config.toml
encoder_arch = "vit"
model = "model that answers yes/no questions on an image's attributes"
dataset = "streak pictures of flow and ridge fields"
train_examples = 97500
image_size = 40
crop_scale_min = 0.8
horizontal_flip = true
color_jitter = 0.1
cutout = 0.25
questions_per_image = 8
encoder_norm = "layernorm"
encoder_norm_position = "pre"
encoder_activation = "silu"
encoder_mlp_ratio = 4
encoder_head_dim = 16
encoder_fused_qkv = true
encoder_bias = "all"
encoder_qk_norm = false
encoder_layer_scale_init = 0.1
encoder_parallel_block = false
encoder_inner_norm = false
encoder_moe = "expert_choice"
encoder_num_experts = 16
encoder_moe_every = 2
encoder_expert_mlp_ratio = 0.5
encoder_experts_per_token = 1
encoder_shared_expert = false
encoder_patch_size = [4, 4]
encoder_conv_stem = false
encoder_layers = 12
encoder_width = 128
encoder_positions = "learned"
fusion = "cross_attention"
fusion_encoder_width = 192
fusion_encoder_layers = 8
fusion_encoder_norm = "layernorm"
fusion_encoder_norm_position = "pre"
fusion_encoder_activation = "gelu"
fusion_encoder_mlp_ratio = 4
fusion_encoder_head_dim = 32
fusion_encoder_fused_qkv = true
fusion_encoder_bias = "none"
fusion_encoder_qk_norm = true
fusion_encoder_parallel_block = false
fusion_encoder_inner_norm = false
fusion_encoder_moe = "soft"
fusion_encoder_drop_path = 0.1
fusion_encoder_num_experts = 8
fusion_encoder_moe_every = 2
fusion_encoder_expert_mlp_ratio = 0.5
fusion_encoder_slots_per_expert = 2
fusion_encoder_shared_expert = false
fusion_encoder_positions = "rope"
fusion_encoder_cross_attention_every = 2
residual_init = "none"
optimizer = "adamw"
lr = 0.0016
beta1 = 0.9
beta2 = 0.999
eps = 1e-08
ema_decay = 0.999
steps = 14200
batch_size = 256
epochs = 37.3
lr_schedule = "linear"
final_lr_fraction = 0.01
warmup_steps = 1420
weight_decay = 0.1
Rows from expert 3 of block 7 of the image encoder, named by matrix and row number. Rows with one number belong to one neuron. Each number is 500 + 50 x the weight over its row's rms, rounded and kept within 0 to 999. All counts start at 0. Numbers have three digits each. After the name is the row's rms in percent of the matrix's.
# up: expert up (encoder.blocks.7.mlp.up, 16x64x128), inputs 86-127
# down: expert down (encoder.blocks.7.mlp.down, 16x128x64, transposed), outputs 86-127
up.7 087:487524450459482573472563520502556509440492488487543428497422593458475459541505490475483550501548569524449512572493461546590428
down.7 086:477455491517569521435467501481481428569572473395483511508631518516503511450518415432524412501478474428568559471383493446564491
up.8 090:472538431494440509508602509479497540503503511409557511528534591420582482541556434470471497561534494445493555473578406488589520
down.8 093:454509536590574518486480464484514455535485576528483513555618444421502523510501494559493512566555448459576579523427540483527512
up.9 101:419476495476469462461468524497447578538517469531443453496403537496452456412408478613535594543587495560500459561484482557481483
down.9 107:553492560525486459544513562414483474642527463440514474485536569530510490495629592497517441537591495431516496551543453568420506
up.10 097:565406409443441485542512472464453498464506542510507525556511533464424491485583510530498462511476508478526562508569473594526546
down.10 102:481525515578592586505523469511469492603504545559518590545570431448558469514497482588425484516535480420543472455392506418489517
up.11 101:533535448537491519450588507497485581496518447439427494478471562556561482427496505571436486557472525452438522469543483486592503
down.11 109:420494546555429452454506525416452435567454552480471507404486476518475559492558568534505501570473469418583597515466488571488538
up.12 126:449413479492500450458470467477565452582463457501545468569485449471460503495497467485572557386555493548576514494490525519413482
down.12 132:461465516480502410504495493483457461496473428516536433493401545587435501494517481435550495481577544538530517497662549636491532
up.13 107:584424501465541432501539485488498524473550510533541505516488509466533490505572597470419492467504528460463581429617443572571579
down.13 099:434451521592511516507483431481552454555542583518440604536521446474531464515401509560449498508540456463489481551387565483502446
up.14 121:563441419440453468559569524451500500441505534511551547501471526440500447520569551482412497515453574410509594457533438582559565
down.14 114:521480525560529574533437450471499425553519605562486585503591427430545516491450526539439477501508472467567543509352516435503491
up.15 100:508465513469553586534481431474462483518560553546447530448387530529496575455498558398535424402482448520436434545603459513443465
down.15 093:530553474487472476496554544539509551479528426472567474462488603532492421494533525394534513481417482517473437470556439484492483
up.16 135:538452525465526482538534525424479516531486472503532492493466510454439554474525508530586444401618519515551519501598454552367513
down.16 129:450537476501513416531497488609491512511452432526541440499460577603460497523523478419545494552456489523527470493645509544504575
up.17 091:564506584547638467544570469607443541462463473505508538503584431586483467506476444440462459520431516527401421543421511503471478
down.17 107:518476439523484577428531488536541536413461546454487509471430528510499409477414422552507628472485560524426560593440465450481423
up.18 100:578521620511658460530544506549500506455467483530533562505580479577500499493508487396432410543437503496403477533484492474497489
down.18 107:519460431558494577492478471528588522487479567547506451509393499429515441451411501513476592480494550530509488591455471472503434
up.19 076:461517549475464619396601469502430509477519442500487434538498486487483475473360529473480547498563492582570467556465512481572480
down.19 087:470484528489498457483537518497477473415559443404515472416500561613520441551521493452626496571413512488418495532579534474485441
up.20 092:549446491582514455456497466485433519579556470444469502490561416500569548463516600540414457547482449451623556432541513503520528
down.20 095:447479558453461463494417467422488465570502558599451470438433483449472534497505559636449563507474464546553484480450539581475527
up.21 106:503457451509550440459484514530455604520454457536455400524422528511464489421435478577501583541616486596504536588518533561476469
down.21 104:584502495495567445558486552475500515629524451452572535541575535530474429518591558482475420564572483429500569510538444626475512
up.22 097:541486417454471492487632558465514561420445525467534466516396585474504425495583530478407526507541579445431592479550436575590485
down.22 095:509475532573572534556455422469539441609548602496467563504569455493535531468502545548460499525563437500536555530351509469505482
up.23 084:421461527517572543485481469493493543522583449481451493447523488648542498335451482538527536503611452476512361563543534451495488
down.23 074:552512528502435442451557522396458530507421461464446515488518528480500474476542604543544439487463472427524604496502373482588484
up.24 094:455476378424410482559571550467475535441453563471491486487386595474424463473534444543501583518515533484459524586496485603532466
down.24 097:554509536545575582548508469489480425600518547557524594538687470466598521466543512518460394487553498443563527493396446413477491
up.25 102:524538513484492596443558461496446603543555463423482448486490536569508453443459464471525515559531511497475423464494459442556487
down.25 112:461481506546471377472523529462509475439490435432470460381538474570502543475538509570497429582465498450539622507555554543467503
up.26 107:504546424458504532423639526503518559470486509433519478524504574504550434503518502494418507548530529411423549502515478523582476
down.26 099:502490543546552512500439472465518421606496575509492542505535493498517545449467537512478501541532486421595547554361560536565483
up.27 099:564471493456498440517574529483445511509518506461553543497552488424543485521579550468471468549461516461512580441579446553518537
down.27 106:450506525567458521476427480461489462538515616592491532524508433470543502505444488596474573507479438381508520544403521445470512
up.28 118:568456576536545455469504461478435513558541473487519536516617423471566513517569589511438442543493477447588532434551454488497562
down.28 113:412439486550489483532486470486510454501526628614437526447419439438519535497381502578464519492513456525510486549423560465497489
up.29 091:541384465552507441586543461445483479479474495516526525458516496522513466509590502435461456532462499432480569482570494616475513
down.29 094:527487425584536636553525469554535510559476588682547502487513480436521436492480490554415534455496547482492453439425455446518534
up.30 106:562475572500488411495501492453485511569551475485561560518610426468520507516539589555479506532590482438601541467555466452476576
down.30 100:450469480512519460500442450549487516494492617579456563472436542453506530456502551556488488505510427486533444460568537541509563
up.31 102:555467574517484581502481490420392543502501397516477511500513492494444482441502515559491511442625488565615513521535466494503514
down.31 096:451521543503492347494509554531544484446528466493579469539514543520513487545510490484578476563497457447494438501672472539442553
up.32 107:456377474472488414586481498480495494483482542563523559485482437421476507502532519505530555464497551477381519580557451519446524
down.32 110:551488473566514557509516422565472519514491494633545591559521521451533500511522491447455484401555508479510505406504462504527567
up.33 103:521513484555488545441525478536435551511498455542454410534442528487489448484335507489428576502555488619539509553446542530568367
down.33 111:532478526562579400468516519500540487506570449432517423424477487660550489501547486461536451530510523428489517600525552521532429
up.34 074:498500541566525549436483429494471570548558389405432449518576409540544618432535526510487464477501441435536531430526529415515492
down.34 070:459495498440476483508467494437481441473423555558535489436413487423527552535482537607512572494422472609596506481485526555509594
up.35 125:552452416425500502548602532473536476400467507538558504506439564467414426516533473453439512465469601451451567491523495608557515
down.35 109:526488451585561586507490474501510454584498615508493615529608470490555467456477460573427489508494497448497494507334467441544458
up.36 092:544521531497550547456557471572507529528532532485459591488609441649549483476487476540530420559473470494425428470452509401514474
down.36 105:428456469539461508520503509480527498398469482527502499413376502470459474481493513529510571393474558553498532478533482540464550
up.37 106:528556536434500654536529509454452507492575522505462521490409567516491518437484536450523404443519469528524498481580468521480521
down.37 108:419521510418400375497450512525533476449497444465518432468498544558532521535573479377615462480423473570457462474621448499466550
up.38 114:517369502532479412545487481475474473534490494532542556481543400428456505484542604546495480499509500485542554483548485535445560
down.38 108:451461471546532512572472409560479500533487530679572517519448492468490524501478493445527470421548518502526404421569530487478556
up.39 082:529474561561580461496526427548440491565476424415493524517626377501575470530519501439503409557480406461537508509571487486499512
down.39 087:438460475522485474475476561512527537452475551606498451488420462442500437508370476563533596457513489521466486604494581486536542
up.40 106:534462548516568522527522454408464404509546470504407529451483444543467586518450480518474406444565498482587514461521578549449492
down.40 095:550434461497542478436557568471526497556523596411492618484601460456588388480516458594520486573481483368489472534429477515526538
up.41 083:559549533534555540505457513554479491519517467474489522555590416460476518556517539501500435492487486546471475371498428454461560
down.41 091:417517515473375505464451545469453595462463526455535545523526608487532394447419541539535577514557496504495564481529453429512494
up.42 093:472457477533526469409475537487525566569497445420492516464459540544491501428533465614561530498549515464471466517501495477453577
down.42 095:525506487461490416504475510435442504621520509545425466473457551477477530481605537545504494507542466459539509542517427574444555
up.43 109:544506612566534436512478489518414530537543474486490530496608357515553525538538598476408448554478455417521491424505479490514542
down.43 112:457457460552443479479438477534473507491487531605428442416360496433479469526394525578488618514537506540541497577423563561533547
up.44 103:466449513519573471389494533487542582529464487458512440525445519537457464456502451566553569523566511549433496555476529502497441
down.44 109:500539487502570472467492555435475444611510480386452465540506532554508482426544499505488453572521478463547520551517529582512521
up.45 100:512560506477473670520538464484410545525566441457474529511455531600548521465485495485478478477523509513488371487502459449507504
down.45 096:450523554455473428477502508464496484407502402407470429453526538477503499490591494488510437470451520499527580396628472525446543
up.46 095:536413383418469533617549474432469489425491510521541529528451531491425435486532489447479495474426545509480555503532511632537482
down.46 098:567440487596580588530572467503527461620484538492512607510635446446566433467500467553392482490500515446560527538386493386486469
up.47 092:490459366453426486573507487443502498493475520454489550507525517484543457502540439488538461559468488471501555526590450565522479
down.47 097:514513510538497551506470525539515475584447566598545587498624437390521510526520543478472524435511516484575536486409530452541503
up.48 098:534556494438534615545485501491430546524530507462476534494463518476458563450510489508593397420529453560486493458546496512431534
down.48 091:511513520432423371475542570509511530468520468412544413461472585536550527544491517480569552513404497542437456447598390473476503
up.49 086:542467638550597449455507458485412509528515430473497541481620379532537482507461555518472477491535498478533463467501498489434516
down.49 097:434425570442518424486483490484505540384452542540481516432390533486510464523406460553531632474453502528423472634516456584471479
up.50 130:537385465482510420446494487454499512540495450528528542547534466442449503448540542535529551430567559494571538501480486530409519
down.50 125:497472468527458472576476418528422554541502492567480535526487557491466455490510466472497499512594541478464487501593489572466599
up.51 095:478425485479582398455565533527495587484482458569506502503464518509490478402479538518503578440540542483493564616555498577461510
down.51 103:573459434535548518538488492538489545555457502563541565572498505520447459494554514506450446532545541458462494502488483546513528
up.52 114:549413557541536452506488462461433484515551463509545567475560398492499514498544612543488467527505477466580550463519484516497595
down.52 104:442414406550512505510499437553542497555528596615479495495441461503547537514443496568438505511530478550549420541490505505436450
up.53 122:532474524500510537520517523429466513488491480520523522495478522451432552467529487506573449406611495507534518522614446530381514
down.53 116:481590489456475411554484517585509574521466469548541440514444578580460524508571492386585529513488514528528502424686517538511585
up.54 093:495439521466574490511577548508509513407512506546529520510475562541453475482510471416492487437441571517383501573511469571530492
down.54 100:519478441625490617468512457502451443504464492490452534519553463536507437472453464529495526499469503514455481513389504418499450
up.55 103:525537457481533576509436496522509587505517483439500522528493597606509515464527428473579520471476503522471371439535492451489478
down.55 103:452530495520399482459517536477477552527507444367494386434510567563513512590511517550486508583519526486542622457519474533473484
up.56 100:460422460544499446521416416534545485557458465577490445571456464468490502486438456494526586448522496633554502540511546514427388
down.56 096:512468474442480427552485511502547568485524437467544427448403472634493522534499512442572422414535546566489449510588487607497489
up.57 073:499370421468444482510556470394469524499532513522491514512510494474457530434481547562507542443556453522643547515510478535473539
down.57 078:448483521516548454475508490451497465560522564446583542527570523481473483491587539499551410519619453512527514465575460527503493
up.58 121:550430479500504432528494505485464513518545510533538566477528443455507498523588568497453462561457536439485542429547433574523567
down.58 113:491468494578503536528465421471503507524488601627488572503476442399596493492433523580466543502479529475501432494406472458480527
up.59 084:420486536458497456470482518458519440544468495522471444537435419460456543440429531533593579456628470551493494624493531499431411
down.59 083:583484535406574411476550525410483425550513504463509500510512482539499523438625548490527420536532506460472497461587442597493500
up.60 085:447343526526536501455444494473515429509521474555495459558463446498459498459498542456523511377464498544460504609449533560518443
down.60 082:547519437509533506519527516445461480498564417546410509423456545569525475476507452451505475509504576540573448491464528611469507
up.61 100:531416554519505465546514458481443483565532525506517577479589421445544510512576597501484435506514455435572535474553441541434562
down.61 097:406512465565492512546499480569479529513494577663560518493452488437518469506424496513456539473505540561524462506465556496511544
up.62 069:507403519551459517511491421431472480546534445462547515492571432435530543474560593503534507510573408424552530480544537531470554
down.62 069:422474466483512440518506494546492546457500507669492544454440510472520486530515489496629501476469466586476433446564540524468503
up.63 115:478514500521502482517525469555390586535476445542431419476393541508467473435368494507526554489592438639538519604586522557446457
down.63 107:554486450509517444517570519529538500587548464435597481561509502556476403487591470506516432533503564404489520471540480577478571